Rows from block 2 of the decoder, named by matrix and row number. Rows with one number belong to one channel. Each number is 128 + 24 x the weight over its row's rms, rounded and kept within 0 to 255. All counts start at 0. Numbers have three digits each.
# convs0: first 3x3 conv (decoder.mid.2.convs.0.weight, 256x256x3x3), inputs 0-9, a 3x3 kernel for each
# convs1: second 3x3 conv (decoder.mid.2.convs.1.weight, 256x256x3x3, transposed), outputs 0-9, a 3x3 kernel for each
convs0.1:145139179119145154106090180096098137129137139149135159086149119133170136131126152103112090128149130158117160117134160189151141125144139107122127119167149132124143117129132156150131117144115125114111132120119121140109118128119138182108117094145119126142124204134117182108
convs1.1:129148124125161129092163106130084124141077170138137107143083127119126064121145092120119157120073131117092134132138125103108140133137095135121124098094121148108121153140189138121100160175135103121114075148126112139153097138142108110118120164108139173135144163128147147116
convs0.2:112148116132079069140148112108122119134113182153162174097126100155065127095144119112121154075107135127121099112162111113167089125098097123141137155122101124129112158140132114166107110136106111117145115121140141110137142148123137119115135116137129110117148157122111132090
convs1.2:145136097141132109145152112079124166078081167130090134146121128115152171090094148137131134142133123177128110135151134139105114126137130126113112138098142121153143072115076125100164119178126102107116124178141133171157107168151135112117157129138180110110132138140167142111
convs0.3:130129138066135167128107108135162125131116132115142113152136132063127115110102106115119134109132160120125134119104123109133107141149120118123130149131135144150155136124116150144120117122153089117144140137168111102135106138123150135145117122143101108148168141165126138157
convs1.3:126159161149123125110136157178136137117146119121084119141183172148166133095080105138141147139123197130144113202097145154113093078155106148112181154102096116129133108128133143103121132161152122135132116146140144113168154127120107135124132121114100070121116129135140114085
convs0.4:127143106130126119165186139091175129108121103146149109143120118107134166105100138136120132108155106156102134174147181148083104130135136148121119109121120151105107128101135132126111103124112154144126127120110128127106106130130104122113109124133148130109150152166077081145
convs1.4:143140142156134143107109127128115102156104064146150113158188147105133115096139165121135139135181148092119133126128109153114110135138132148128120112098103108134157106078126158096136125125129103094101109119118116131142159169161119130180132122130123107125160101111135128185
convs0.5:134160065179071105155216097118146115105106117136135097154115112121122105136161096129148130132129133152148118133149120156127116118110092130116115148127125111138118138109133158145128116129169088104103124116111133133136139134119124121117135123135098103122134159094132129092
convs1.5:098090161172134151125156126182129127143157111172162083126108116108112119153111126131127121132101137115161135169135178113116082113131117130170129115120163132123113079115094139103130153091124131108096162091151169126150139143140129116132149129131151110109087106083139124100
convs0.6:150175158177177139109132113104118123133153100126147085160055151138079124157094104158156137183143112138121155163143131105122135132154106153115140128171139081120133125099150154116120153132127158145137161132136167105110123123130130122119133136122102080112172124137108118136
convs1.6:152144112122100148130116150095099112114116115081115122097116139146121157110118154101112166089144178103099158095133146129115119078095108131166154152172144154126109125109098089109134124131130139115098109121124153185119128111143082110086124099148127173173161197158129138106
convs0.7:222123113183093182169076125082113154124110190139108126112082137148067177131116171152124101133075112115107141126118110136130060116143115080106119098122114143133104102141149118128109136132136139095121129100107145127137119129141121133118132130123125145169134118131099133145
convs1.7:092124143121125123127135124152107119147073128156135096095174129109147077130218104145122116133090145093122115112142140154144163165129173111111110115105095126103129144131117116118081159145156145135082107145141108132146158121109111140127138149133131164110157139151126100150
convs0.8:153126230116126135089114142168138153130134140122095123143123136136189179128142094112137130099116109130125106175135129173132101164150128143147138181126148161118149155108130154181136126124112123122125106156125094155113123127153124137165110122147118089125096124132119072146
convs1.8:147118133121102122099128106120132152101138150077131157123116128125139083128122111141156101139137101131074079122108110122108116104112139115128173141151133117161148121103105169099104163096108165157160141135127084155126131136097104112137109110113141113131128135125102135173
convs0.9:121128120135052062137134183116104129121128091127123124141122100192150118172136128140118113115113099118118107114168095144101158131134104149123117138159132123156157123136134115127111133143123093056128109034097122124131123133118112130123128157143129095125118194129122166136
convs1.9:166099119127076139169122117127157154127132135138125134121123080097143117111137122113071114147119092106129124159148139145117117123094116144136094128099096125128090099116131125141140139149152126119102134108117098112125105156154157130134088116180144127113140158138147153181
convs0.10:119117134191140111160171169109110151122118123095157129130101078155128102142130138118147128108064181135123117115139126151155141138116126124124132124156126107133148118136113135100125128124125117131107133118119130161146118120132137129143127111127106102117105068108108121098
convs1.10:132137114087130110163131106135158137134108121152113102096134128108140122142141107097077098107121140081085098138112118121127116128142140128180129110161172144119152156121129120174134108132105145147119096115114180147120144149125157148130153174163151076127135144140152139142
convs0.11:139131119150151168125099092115144132115109136089112131149065088138106131138092169122119156119127150114096102157137156148179098143130128117147118105125164116117180137131131103102121092137143145122133123077119139106123140163131142138127099132134167138131158122088192126096
convs1.11:132138148105114116148122184156155096162138131170157150113124127089125155160175133113113136085109174110128119168155099129141076122148168118124141144110149191115144187185078153155118121121090135122122150120152115122158163102099171101138114162167123137114123149127139155095
convs0.12:128121089071156111094066137132146080103118125097134135126120185129109157120080098089135103116095147153103129073133132113140118110167154140117116120139093150121110119152120127133120113127127127125139107077133114104133126124126116119137148140148084127120144093129143128128
convs1.12:127119143148125119116143136117125142128126128104135153149137124088105088116124126095206135106173099128160123104125115088122091108115132103099158134048167128102157142098172182119151113114112102168108185134139127095140110140075173072106160148123096096072123101093157108137
convs0.13:121163120137122128109101117092176131091058082157118134181086138106141111122151113154097146152124121127113140111133142079100148146130155115129147140088123119120122138131150083101107130096107115098117139103099153130117130117104127119096112130153136121127144163179136171158
convs1.13:140132125121091146096143138133129140119158131156129130098042139146072128101097143130071102128093147177128077122154144126096106129143130141097119149072135137136136107141074112144150140165120164137109168078126118192135104135122095091086183102128069128137118183129171117141
convs0.14:155143153077081160155149137120115131106127167080104154140196179085082197106129102093098099140158104145149122088103097107092079117068159106113143138148149129112129103131120125132103171134135164101150093066127125126128140112122125111098136136113172131191120052137161121174
convs1.14:127122117152132121139119118107127141115126127130115105122122145118132140050120188116086110190161181168090117177121118122155119151138120140138139174132136153153138137153089135137123123141114119140149117121124074122117107122144096138132110161099158173120187141148157195172
convs0.15:147139166127118133143155153119126149118124074106148102114076098084029028128099122145127117137164111121145167139131142137120158092145107131127140133176138112150149127140120172167120133123105108105131114137114147129135129136124151134112119146152124103101136113159117135129
convs1.15:173142152130135128109098158120154157112142137138123137175114114133116137165116115133148095126126101099116152099153179108117148108112136094153121119133154101085126095098114112115086110131117144123142138139171152145130086125172117137170105153120117130128095168164165173142
convs0.16:083118065163185097129110140134102100152126125127102121134072060092128106115110136129133134109130116109146135158192110114190138153139145126100136137111157131113140103075114088085121133131136119118132105101122107155128134130117121102123128140119117157122100145108090146160
convs1.16:138142174122119110138152125115097109149147098171159129140133130142120142131155174155137146077103123106136117148144123128136076092088096133138134165126123159109159126111130147140100174073097141143132158117095144111101174131097155149129138119125128129104141144140141123117
convs0.17:054081154167113058053152138124161255168144112156156157121134152131125128150165130087149115115200154128131128104158108148114119117081085125093123127125087133130120125188138133141111125118126132132144138171139104136123127121136128131140121119129136087111119144108128120129
convs1.17:118116175140150170083126148110143123092118116112138111088109113097080080097133119123131127152129123077134134165136135123143116146144144153163133120144134153146100138115159114134167129140152173165120140168129116126144097132145139140167124101102150162167073134100103126148
convs0.18:114095138089099152114141125106101111113070159108128139115107108133123149146103152106136113131131108108165119093130117131173101128147096123128110120096131107141135134119124094138125118135112107119111109138104096141101147126136163125111132119112119105083179157065131081078
convs1.18:161157110161087090145119125103164185083084147127118109092159117102111076107120129141078112119122119143120100153124130150112130164135146085136108088117148119131151118090129131123148121093121123140108125186090073095091138125107150114113144152136182132129140123102151178113
convs0.19:096111177132204132059147164128166141153106102123124108122168142122035121139156159135115114128121111111118103102104128124157121128097124158132115138135110126122126118068103102119134117120085095118128145091103135122128112121119121142114114140140106117121115121180152120153
convs1.19:133125102101109119171132092146166129095180169126106126099090145141087168122113137105124094114125142125141151126151147167146138083092109143126124126134119166127133120119156111157130174153126122096134130119171169141136104097137122080142131132054107120167098179153103118148
convs0.20:141121173133124075201087200124149155114104158123130086162149146118116156153147169125144118143113177119171133098144152153209078116166129113131137113120166131123094131135106124178146129128144130129140128121192133124157120129128141142129141127102120138141129124122168091157
convs1.20:130146078165162124129110133142133115121114084099120132116183120158105148152124128141110156164144114115166177124145140161172145129114139167125171194131121140132102130126145161070125098085129107117149154141123144081122087130173125156141126117122133126111150134090165145144
convs0.21:145165195142109183093157138122152151097153145100176110126123101136066138148161129150136113157179153125146143127133106105113114090104139133129150138117116121134107154157122135152149122093140143165145122107129122120148132114139139139157123134142138119134124044091155082118
convs1.21:056075075116116094131139102101116101094138128138091080138135114078143132123120114148127159166159161188161126188142157113126145131155153158129140136074151141129131132157139122132184151148132113124118106142126114128144125149108154133168106129164136139096130137142165135123
convs0.22:091092093105136142172065090111111121133172208129133120098142150119150093152113134157122143132093121118142125123121124120150119111174090133145126133147123152129152144132118127152133133122101101112120111148135125159149113107126120107120120131115129114119138156149146141092
convs1.22:128147124112117144112119128142135109122108111068106112111114144112111096141113136109043124125140133134114080127119113128133126129156142116136077118100120137140110097120118104080159124157147139101091163125125121135125155111141117173073134151120085093131112112143100120100
convs0.23:162126152109151162133178138122104120139086148141161095085098133118143083149091085115165115145179136131155125100139135118151130125164095125143112125140153137131121137150159157146127163151147118161121137179116124121129136142143137146157138134143138108103111156149110155110
convs1.23:114157136119118111109131107144128130134142155112116134147136126182129158121143121126137128085103133166084092110158108145157146154099150144124091128111115113086096139104117117106123135099098133095142154098209093096141102124158161163100105146133112116132121139098126145119
convs0.24:107140112114249078154079072115118139138089099178090158064099145138168150141140098147105138106089095118150118110162089119115080172144149133128114124129125144097109123126129129134132144149144113111111120115121126139130137114119139144128131128127120111110098157121085119098
convs1.24:120118112127128108085131112105092168124084134155078103139134132125107128112123131127151151158119155090117115146115111120099104154124148098120114153095133119090108077103105165122161127158156122142118132128107125041135163140156160066138171138109102120111108141133153122133
convs0.25:119142170134083097103215175086105152168029106128168172105139169103043111133110103142100095127138153161147138142096105159153137112143130137125151147131146109130152133129113100119121152127111094097088096096098136099148131138126147153136136123141108155165184160131130137115
convs1.25:118110087106111158169127125115117148110123147110121135150124115130125118148125128086134108093143117172095089144076141142138148119133139120124205133105139179116128134069141124163120165158138153140113128118126105157118143069074108147128098107057125130158155159149105106140
convs0.26:108079056109167093099083142114132109166182155107133085178143111137110119133119134139098111108101160114100141149129122134117140142144106158127128121133107111125129141108122151137136136144117099130128133171152131123139129121139131126126132104139139116107128129117128109168
convs1.26:123148137180165118054142111152129114144143111127132121148103194147203141146150114152171139162138121133091172141138127169184164174136103107127124114135124106116133120148112157114120124126130136134151084152177134081127106158137152123157121140125165146143140134165133152161
convs0.27:128071091165155090165086060112127127130100103153112099167129100134112124178155122131155128161122120112139146153128111116130104144151148120064114112083105123121112138173134092102117141136120124116117131126154143153154120126125118134111136139122091104106086112142090076060
convs1.27:143109126119132128133109109142084116152127115136114126123136152149212186155159123142168156130142162102130146124132133094100097085122122136144159157140137118112097104138140117125128196157139134116118092122090155102099152142199158122199140112157142168145126129117140087120
convs0.28:069125115180187126147106111128124128146119133118091096034105102126152107170124097117136145133122093138093098106152145128173120107105102137135129135119126128143142190140127150141144144157130147116117154120132155109140142126128134137146139136127095112165113147121133100141
convs1.28:150106088153107105106123147146150153110113116163171143114142104138106152173100185112162094155165130118141097109116138099118143122129142109135173118129146110122166144107119120125108135110132114171149178127147144057156136123137180152135145134118157153135123136153107140098
convs0.29:128112128096114094150105083145112103111183133128193162218154126133144106082141129131136121102089125162137085159174129127121137136118150116135102110113112140105101117134162143142143114126133138094125126112147129124145130142133118141127128135135115130115146144110118150105
convs1.29:168112131141091096125160162118112166106118130135156134135115119180183130139097094085114127112126140125149089108121111118110155126112108166166086139107113087109114145127129147115152144132200126091085106174126090111125163134113118092135127106123110119104139152165155149113
convs0.30:140156163144146125122118104133122120185116144114127142123092104168156165128162135151180138135102149136087107121155173126136165086067116155149090156157122117110118097108115127131130116122133064095107129162127103098106114109122109133143105127148119086114109097119085080100
convs1.30:149128127141111100112102135130097110089104111151144098147100115142133097131136081095108090096145065148141155095131198113130155093102102150116126134166164136139106123169104157129097152176167108120150124119134187156094153141135119122177114131197153133135166138165148119157
convs0.31:120117116096097127127197118130120138098139159129151168061072101087105098154093106121121099117147097162123142110098121146172163086110114161157141118113145134087123137141138127130162134173155138121114124108130146129146129136132146148143119128136095103146156138136127103101
convs1.31:126120091154114086160102123107109128133114140114121126155122120140118141178136120163161111162130133139134103088119093147121076150169132149166143130080123156170129124103110119098138141142140145129122167128081100092106139123149142125146125082095147113126119154173149160172
convs0.32:129140138104107125118130135106120124122151133089110114141177144138171152105139135133142120137163135116151139148118138136134117123128150108109087101157108109149122147129156141168123155170140102123131116102116103106112115148153144157147146131136130128110156115097150110108
convs1.32:147118109150151121093135111165124138118140160146162134105122100143188143136123117115134142137102113142146094123166145150171156164146134093115130134130161106088179129137114142171148159117161187171122125116142139114137098141158120130125103127116156133095132109101124112141
convs0.33:125119078176088107160123114164136104099146130090139103153127121142108132122129156122097104129106134151111142141151128158152126053135113093144130114126093117116117139113141117142130127108154143119129138164163094118153131123148128126129131099114140127159103091095122110172
convs1.33:136113130130155125122131112149146135129101130109091115164089125075095147150163124120087149147116122105108143143123110133161152145143127130165106140090159124143165078106129126132147104139128152106092127114126110105105091122161124091091142125158105098142105115103136126159
convs0.34:088142164094093139067126107104150117121159104128105108119100117145141147095109088133160163123102155131112108121136115155151142110087134117135143145136129117108103160121098173109135106104118146166142146153149144154148141112113119116106134131135128169143182138113147155138
convs1.34:120132146183146153127145137106096114116059109139111109127096134133179138109147112121109094131143134105133157171153154162144132128116122120084107132123151096106157152126180151148134091125139135126128150128150086130141129179139094100096134152131117094094103141154128128171
convs0.35:111079084083123125138128134141118106070103058094151158152099096103107153163133132123129115120056091174127119123111130119151131128136134143153127107156142100144158149142153166168127125139111111093118114126095138134136135140137147142145131143154104110103124142093126149090
convs1.35:124082115109127116112117136126156130142133125111134169163138114100159104094196145095109098166127144124149166141159150147135174155147109100090086132122145142106065173142128148134126096114117091101089102175171128144149158104118151116151099092133130106106148108139133144141
convs0.36:117101122140146173108107180126139106126148126152106154134115116109205148105109165165096127114127122141124105123090107149090131149137130103141136120172125136146110124140137174129155125091120141131120140186141147121082111144133138132130139124120121135132109084115123150142
convs1.36:088134165160117140110101131142125108146145109174122115139121128108126091175130075136103111135136124180154126142098111129077182114105087160089107173139134132134146157161156204121142120156149182126144123115166109129148162124139123113083112102142124151122085137163159161135
convs0.37:141114106097133107128093053141127114141162106144085111104061154149145155121153113142127147125127111152129123126123132122112112107077133125117142131130117145117146133128119112127135116119120149159130095105096142120126144151121120114105115122102147145120123083129108137132
convs1.37:130113092107127139150155145120137128155142138152126139123122161093121134114144143098164128081115137089125107132180146101134126124109100116159130148096109178165129128130139119130155123065125131108141137102130142154126130152106145104117188132109149140163136113139107099153
convs0.38:123118103153192146106097099151138155133151117139142101136114124140075174143111139134118123134156162092123131090176119103093133116096128118120120145101136101111106101159138118090102129119158120163147136106122115104139106137134112123135113128152128125088116072102119106159
convs1.38:103100122117147113102120118134127108079128155106087095149114143146137167120104119119139160182210127158136144102109157138151164142129170139126122160165191115164119139186150118124136130121116121138118139131168137152127135154132127105155108123156081176121127124161127079145
convs0.39:123129109074114211114190130126096109129159181140176104126172098083102110099154140172139121128131147146168128104113146174109143158084120145122143136117141124134132186141147134123121121136105121135121098158128133141129123130107129129117125114104142102091136152113129140129
convs1.39:102128122091178086139131093145134116136149155146133153079134157078153122135145131150092176181147156127084124119152119144104106165141097172187110146135110110097110176184144201121144144163143133129144109121145065134135133123110148157114110156127162130131157112163197157131
convs0.40:176137135128106102098092129122121136098100105096117082139180153133123160102152130135108098096129113126112100086116105113103121133156148134156105121163133091110131125134121133135123123139126135154121121134126119170074132121127132122130128118111144140132123127111156120111
convs1.40:150187138131133148118147112118144140101108113136110124120118113113122133130137142132183137100128132137115151134110149106078128126155165108151120120140152105173091088111111124127104141085116167157139163155083100145119111159102119106140160148127138103156142144176108079146
convs0.41:151161186181045071045154139107193179137184157134146155133150147145124128145143147153119112108119115111118140151131114125118115140108106113129127128127115099134129156154142107113124116132140125144146145195146114137123119137120121119121119127124130139124138119107121137128
convs1.41:120112165161177113063124145111107125115132142114104119106118153109107122114078090162172156128086121126152127141143155135059119118112139140140161120156128106146104138112114132096121097059146124118129148158117095135114102154156117107130124213109119102128095116138125085117
convs0.42:159177096094189228078051154086132122126173123121150141157135117171108144152116132124115171119140143097137125134142109128103151148135134139120120141149149120140124128123131157118135146128130089128151114106113133124161151132124141159152143142136121140158107149119136134095
convs1.42:103135134058093113165128105131128173084122153096086126130118138131150200108138162134119132145132160143116116127138129109146159163107122131104109129122086170141107145143127114160106159140122117146139114110175083117121124102092159160097086125115090099072157134126119099125
convs0.43:083094188172120183173079102128139121101050119140136141141178125158080122154088109125104084122114124131113136154114110131138104129117136141125119111123142120131131141141135079147107112082132136115086092119083114119083112134134128126138116119113123075133126204175160149126
convs1.43:166130133083087108077139125114135108133126110131119122163159134127124079109080147136151159112101139162092150064133133138146118137127135122153144110127111171119115103177139118101091132158167065093093154115141136115125109124112174099125137124172131107109112075053134098094
convs0.44:090098122113169096082162096093143119121107134167151084118155133113124120143162134089123153100092128130127127112115091145138191122088132146149164116128162153118109146155171180106099123120128116109108121153066146148149130130158134131111135121124141101102111115160153139132
convs1.44:112125132128147104099135124125146111124119120107148126153105134118094110142119129109123088129114132129109151088111117096147144148177138133095104136155160166128135135127153114144125148181097216162131162085123120114093090158160145117109122145139098135155114140188153157171
convs0.45:136092121147122086134105121138153169128137065129123109142172173143200167113182119126143096121085144128066109126116096156161147178129106116115124108125089118094107159168136127141135142157144134112163117146124181143123113124148141119125120133122133102107120103160113109113
convs1.45:146132117133092140187121118110127155105099135140106123153136129141176133159154137131094096130129127131077176131141148113130138078113124163114082172135152151155097133125095118154106142154116079122140164097081110113118159097157095101151108108155159108123152167121140123133
convs0.46:110115105141205082037131133138108098134175104111128133119165181133133125119136109144149138155126112122160125101136111141116110140097139130124117120114137126121165116099128141131144174143141120109118139142110109106132116121149137134160132137131130128123090154133120150124
convs1.46:117114212115107165130107091148154134119146128110125111098136128126161128111130115095100180102108150110160136137140156120060086141160088127104150135135127141149115131106103139138120166127132108122162157104161142108117139087181097077173122126136179114124119105098118098084
convs0.47:111096164114122136113185148081092147054085107101100121073138134098140108118134077098152137109137112146103126099129136119107146183158124138165133141122136135098148114139123112112125135116147105109140082096118111112127136139132140130126113131121166196139128182131110156115
convs1.47:119154119089074128138087122115125162118107159124122130137149120132139121158139123130132123105106111120142140117136109085093117146136154124090073099122111134125116136136140138115129149124124169169134148152132084142152184135101124133138136142090117100116101138150140103120
convs0.48:141081136107126167083105105092092128121111138108141140171126132129136133143169147111128117117130118122131148078140136102127119107081136142116139128128140114124124098112146129086110129127134102120134118126144132137159136123113123099111119122112133148123144118091129092167
convs1.48:111130156142134151121128123121164159111143141154101091123151155100134104132107095082131152092098166072114147169122169113109147196115142118126126150158130147120119151141133146116113139128161119129172064146121110138120121161124139132115149118119156169128119128122134175152
convs0.49:108018094076102134161115154095140127128151163132191113160141124120136153119139132152120124165151119142132124117112114139186119126144147115098124142123122141138116141152138147141127107131175130128136147123119163126105133151141147144156132110133137146128108127149176148094
convs1.49:146157122178146134092089124149131105132118127141114154136153132168170159141115131177150129139169102138145109103094122151099148157156184141119124119109147157118154148159159119123148134111134082134119133102149089140163170139091146140144139138129108141124148109078163120111
convs0.50:155119149255090105141108104167087159164104171114116152059124125148094138150117123134130120147105139166115142171124129225130162134160119113130133116128126124138171098112133113132140103109121136103130128171119155112134139140130117146134106108139153114134155182128162134104
convs1.50:124119100127141146129142124126128099126116121110138136123141129149125108102112133088136112127165101068113142129154133143068133121096121116131150097117139156097135145088179095125164149124102104150084116142142130135107107176147089162138063144109112161155102152111142132129
convs0.51:133119133129062123139151176104149133094164138108123119142104150127173182108127158143127162101116140125136145113137073125116120121137110159121109129135088117139141090090095120145167124146141112111159126136166149178149109117120132145126137152137132148146143126105112141127
convs1.51:156133131141139159136154133097113128120103066132120116108156159127163153100127131108119152120146170083121097144133143155169143134174119063138142069155183118093105140154098179170117142133120150115112095121134091126139100145111079112159110154145098072092087107134170100157
convs0.52:125149143090142093132106063103082109129111124101130109125098120076140159074096110146155154170124084141122118114093133099119112113126142118135132122116134099117117112142128154175153140124122130119097113079131077075102108122134125134115138138114103120120121102110140113136
convs1.52:123109118117138118107119112156147125118143172074118132098121161123175175119140167151106097112143095124109146123172177136145120072121080102129100141150125134119104140124118117120103106124106106150132152129134135164129161122122127074118129148158089118092100118105114124138
convs0.53:136168095154153173091106133092167118144158127166157135168120161149220145149183108136117141105137107117118149118143142094114140121139140137118133142105123116104118147107139139117166147139138112115108116134128130142109124124143113129122122128126119108101094120114174088127
convs1.53:137113103161169122102146118097133148119209114149173146121114127074207101131149115172104147132175143166108178160160137174170103140139140096108100137122134117135124107112095136081069091151129168168124113133138125091126151138133140137129101195144109140126147129128129143128
convs0.54:157133186122101157141136137139125133151144069155129106133116091119150132137136159142146131114111094135136134109124130150100095168092163125103085135130116127125099109114126167135115105119112107104137143146130108132093128136132109142145126135119123151096112118188063098134
convs1.54:118154164091159156060104131182146159097175147100138146157149119106136170089117121097102131119091139107135150114130170184184116117112118111118164142163140130130139091117087078131117115114130094121137113101105083112139146127131146141127110128084166153109122113096152140168
convs0.55:160135145103208056131125167137109142142120107136200145116025140079180095167160143139132134137123126155156154143135122086134102128126093141124131148138095134115110120100123161138100111139132123132110117133131129131132134118130132141119131105137135137117107198104159168137
convs1.55:126125109131119114099125124118132112121118117120123123123122111134144114131132130110144115139079127111144141129115113128108142137141091126112112098130141107086141128124124129097136173147124098082076125144131130117147129104109089109133128129174101163153119135152159146129
convs0.56:127169055109044138101128125155150131131127146137122130101144132119139113119174175115127127116149141113129123127106146112105144134115161129127135104163103078136118117105137167096142118130126107077113154116158123124113123128118132121119122124139074115105082173145095141112
convs1.56:132155166134144139121141120120095111130092088154159162123085114140147168182169141094166168111131146120131157143107145156127114119145125135123113156115140122102139136155149133129158125106138122163161130167134118137113088139122155146146115108151154115107127140118150158157
convs0.57:130081139132132127146129140127161151075096101104042135135146148122122127111091155165135109148135125142165131127121119138165128117149104114132129126158110114143121163148125114109163087086118144134114105105149138107122128114125135114135106114117099102130125132105125134080
convs1.57:114120095111133148134134113122102138108119164110108123122102070126131066109096122104130116115093124142164117157145126095136131126143141130122116122107120156105131143134142142083170154104162134146155114140120134137109115128131162124131113135133097176168127152166101132158
convs0.58:107152150098097160095156106133084116104144162096119131085136060134129130146130123128133128133122115162097109156150132101123143143122136152150154141152129125149143134122134123143144126106126121152123129156133120143135130112135128125127130114157158143115140143137100124127
convs1.58:113136155154133123109107117101081124128098107133144134108131093123167094133101110148103124134125160125110120128168115103132108085123166110119128158135123132145168141140102140123119139139154126141121118164137133106148137113110159113110150128118132112092106110130147175105
convs0.59:121077109123139105115163136136126105124190104076130096156098155161190154111138108122126120141111125141117153146116127085118135093136165122109126147099090136096091116097130129122131116134158119098121124134107093126136124135129118133106143133115146095135145082098175120100
convs1.59:146094114107125134132109158122130115140125143130125111119101099138128108113145134084088121108123127116127126111115119099099115083139135133105119120165173127150100105078123110164148121138099156146172194110092154141127089119126114136141078140114093088178124148149107133126
convs0.60:096122175093117152097109144115081116133077120112093132113132068140144168129143124130125137135091111143131098162112110135149115151162134103173128082112122119127120122111146134104120112121125136122133150095102129122155111122123137150133119121134111170129098153105102141129
convs1.60:130128133119117128139131131110144092152187131142180152146147115121134125145152125161140190146156148148117134144089111149152174137124146130117143114125149152119131091102120145170143136123130173133117091106142111123175141122137089090147111093122125139119161139115122146150
convs0.61:138094137153041100175187049104083162114106147126164117129170156167090132175145132130157110109116111100122134152135119122097138131127115163156118159133102136112165117109135114160123136115135124134105160129112122109106109114138127141144141145150171103124141141102113144166
convs1.61:160140123088134109129147117109131132140062126133129150130133105123133126098102115114109166107149154130143119122127110138126109142097090131086111148134143127115122105091103150125129134110117121168095153130200099154163155154088134118147154151162115102107145136145144107131
convs0.62:131170129127171088104125168095133097080124098095140164126192113123113105102103148095118113103066114083132131112099128140064170143119100145110126140119121113131121134130154123127124149138120157106122101116095118110132139138142131121132119134137113171118146140127170108072
convs1.62:100119150126136090123120079157111095137094121135166132117137121116147126117147149109135158096123129102166170113130165116136109133097134126193157133184115150103124145130132135174131137181153158118131134115105144125143126119108123152117119152179126156163153153145103118120
convs0.63:164159148118166147117122141129104132108043111083052111158129126085110116123128111127138136134102124111101117111155155094108126144129144120116132158146147134144111096085120134162123116144133102126134127134142131098134131133128148149139137135124142139115147192121144160123
convs1.63:115115192125077113156130117150103094093102163153146120113109138131127149135147128120127151125161138170139135112085130135101114127094093142144136128128133140124148128102131143080117156134120125132089159186136155161129124183109140117115127142124107129116101123117136104121
convs0.64:156136126171217110067141099100138111111115134105136091138107106119138119108124114144135150124132135100109123144133131118121114111130154139108117126163127124129099126136098088091125145110129148149130126092131114099117145129134129122129140125127146125144111158131131114142
convs1.64:106132138102094153115128132138121130151190159127115122118121171147123126107107148173127117136106141122127141154132121158085104109129124156104136148109107089110105079151130117129152162162140144136144094124112153151123180127116098124083153112087140153163144124129118027089
convs0.65:179137120130204113136081137133123126137183136131156153117088148178168125164163118094073134099114114146140095088094103097146116128116131116131129141156132109093124128104137123151120149110125109143144109138119118129115136129134143133143125126112115132156154074147126083110
convs1.65:084139097110160107102146116078101157140160134110171154140124164080150134095109156097134217150089108095127129151170114094146115151138110118097096132155107127177158127155138163097105137115123137141154115132114092106103095133164178107088122135100137128135102075118130138117
convs0.66:124163121069118112201157186115142138098058092157184135107150118090188118138152145142243130098150139146136099118081102123137137127115119098156135109126138138122139138147128140132124148150137152148136131113093137150124136146140113095108127116126149124089099127076104076048
convs1.66:084057079149108147119137136111146157112134128120135119175147113086100118147107100131140135144133125121158091157152166088169169120092149112112144102137136078117164101123128107136152135136106105160086122167145107137161145179147115092173122124148132149108152167134149137130
convs0.67:107163152184001097092134076107137127160109122137116104112134133140123131124094083143120111132122126103122146112146173129102142124095125133133150114146145132145145179114146115131136102100110147139139141135138140131106125136114128132137128128147130130115141107122124134135
convs1.67:068118124141139147123125146110140160124131101139117132080148165125160145114116124160130133122088160169162179137113137123142087114087104136156154101155150092176068131142092136127091098150135109121143148137113125135107117139147096151149130146115143105129127131100111136114
convs0.68:098127161147176137151093077114122115157110119101116144151126084127118179132090136154186098143108146136112148076121129178153135128159128142085122123122124114146102124141126125164141133122126158142146144147118135095144124152126120176140139135126124151100146104140140105151
convs1.68:109116094145049093132102117096180148125101137152139156184108127129116156123133146138145120146150093151154134108136158086140123107113110143123173151111144152131129162089095123139140135174153150120137117159086103147158159168123084104109109109115108144113114129117121106109
convs0.69:159163140091099123127153143160137127130162120131104119127100093106176097134142111135114120088186108125137104121198113117106119119094126131145111154140099120106136121133129136150133120127136120121119132140139124148126152141120151156127138128105129156128132147125115146147
convs1.69:143143188151176171092119130149121153110179127125137147163159140098173165117092111094104126100127122104112129109150118089106082107107124124126105131142120132108138098101139142126111124096107134195083076141189120121103128127155106115168132146134147150135137130123149135127
convs0.70:123092139100074131190164159127114091123103123147164130121122088168140139101118111111090087128112123116135130138133131107127142136153146124111152124150144118177149123139141095117104139156114102124134127128138148155152119127109127106133127122138109153115149117177132128189
convs1.70:126140133129156133153104127107174106154101132114097121137137096095123081129130097099121137165128147069132137162160095092106160099100142132138108100092121097101101122093135142153135118109126128153135108152131095080123143136116139118121121143194153178148133160159133161161
convs0.71:160215156074079147037106154112185155073116172123143158157142102153175126139100122119169147105113137126159117101137152127116153145106127109123138133115135141131129116100140163131132117104103132112151142157116101113084143125134128147136136144125128147083171159113141123123
convs1.71:146108125154122100114166111128119135119113139110131111120136120149106123132135096127103131148123133132105110135100109112146102097155108150132123124099126121108141095115090114116162152111108125132138163158110103098137084139154131065124149118110111131115090112133109108128
convs0.72:149161134132091118097137140150133130145141133130129114137127169171127108142091177135133123144180121138147130134118142132151131108139137115125133112159149130176147127133109121136094139152140135099112131099132105161104120118145148144126116135108134097107092096138103169134
convs1.72:125137100142102108146113119120175117094099132100073152088085116100112098148123103134146121111104147139143125158122137164122111156123121146135154138094152117123109105094132075106199126112142120119158118115159138108142160143109126186149115133127157153143152136143135107104
convs0.73:154091170131050143154131128144127154126123100121144123164094134150141121158119137134103101119180113122134143101092117119187144145114156154178124149135126126139134142115113138121126130155134144107113120101092139127115113135126104148138124136130136133102139105157146092140
convs1.73:104116103104132108128158146159088142098101151120170132110089128091119109120146146132145151108131097144126159124132155142145101120135143058135110107150124135114138122126142186141112163121100131121150141148125088087122134088140155170128122135068150116127150159136132107131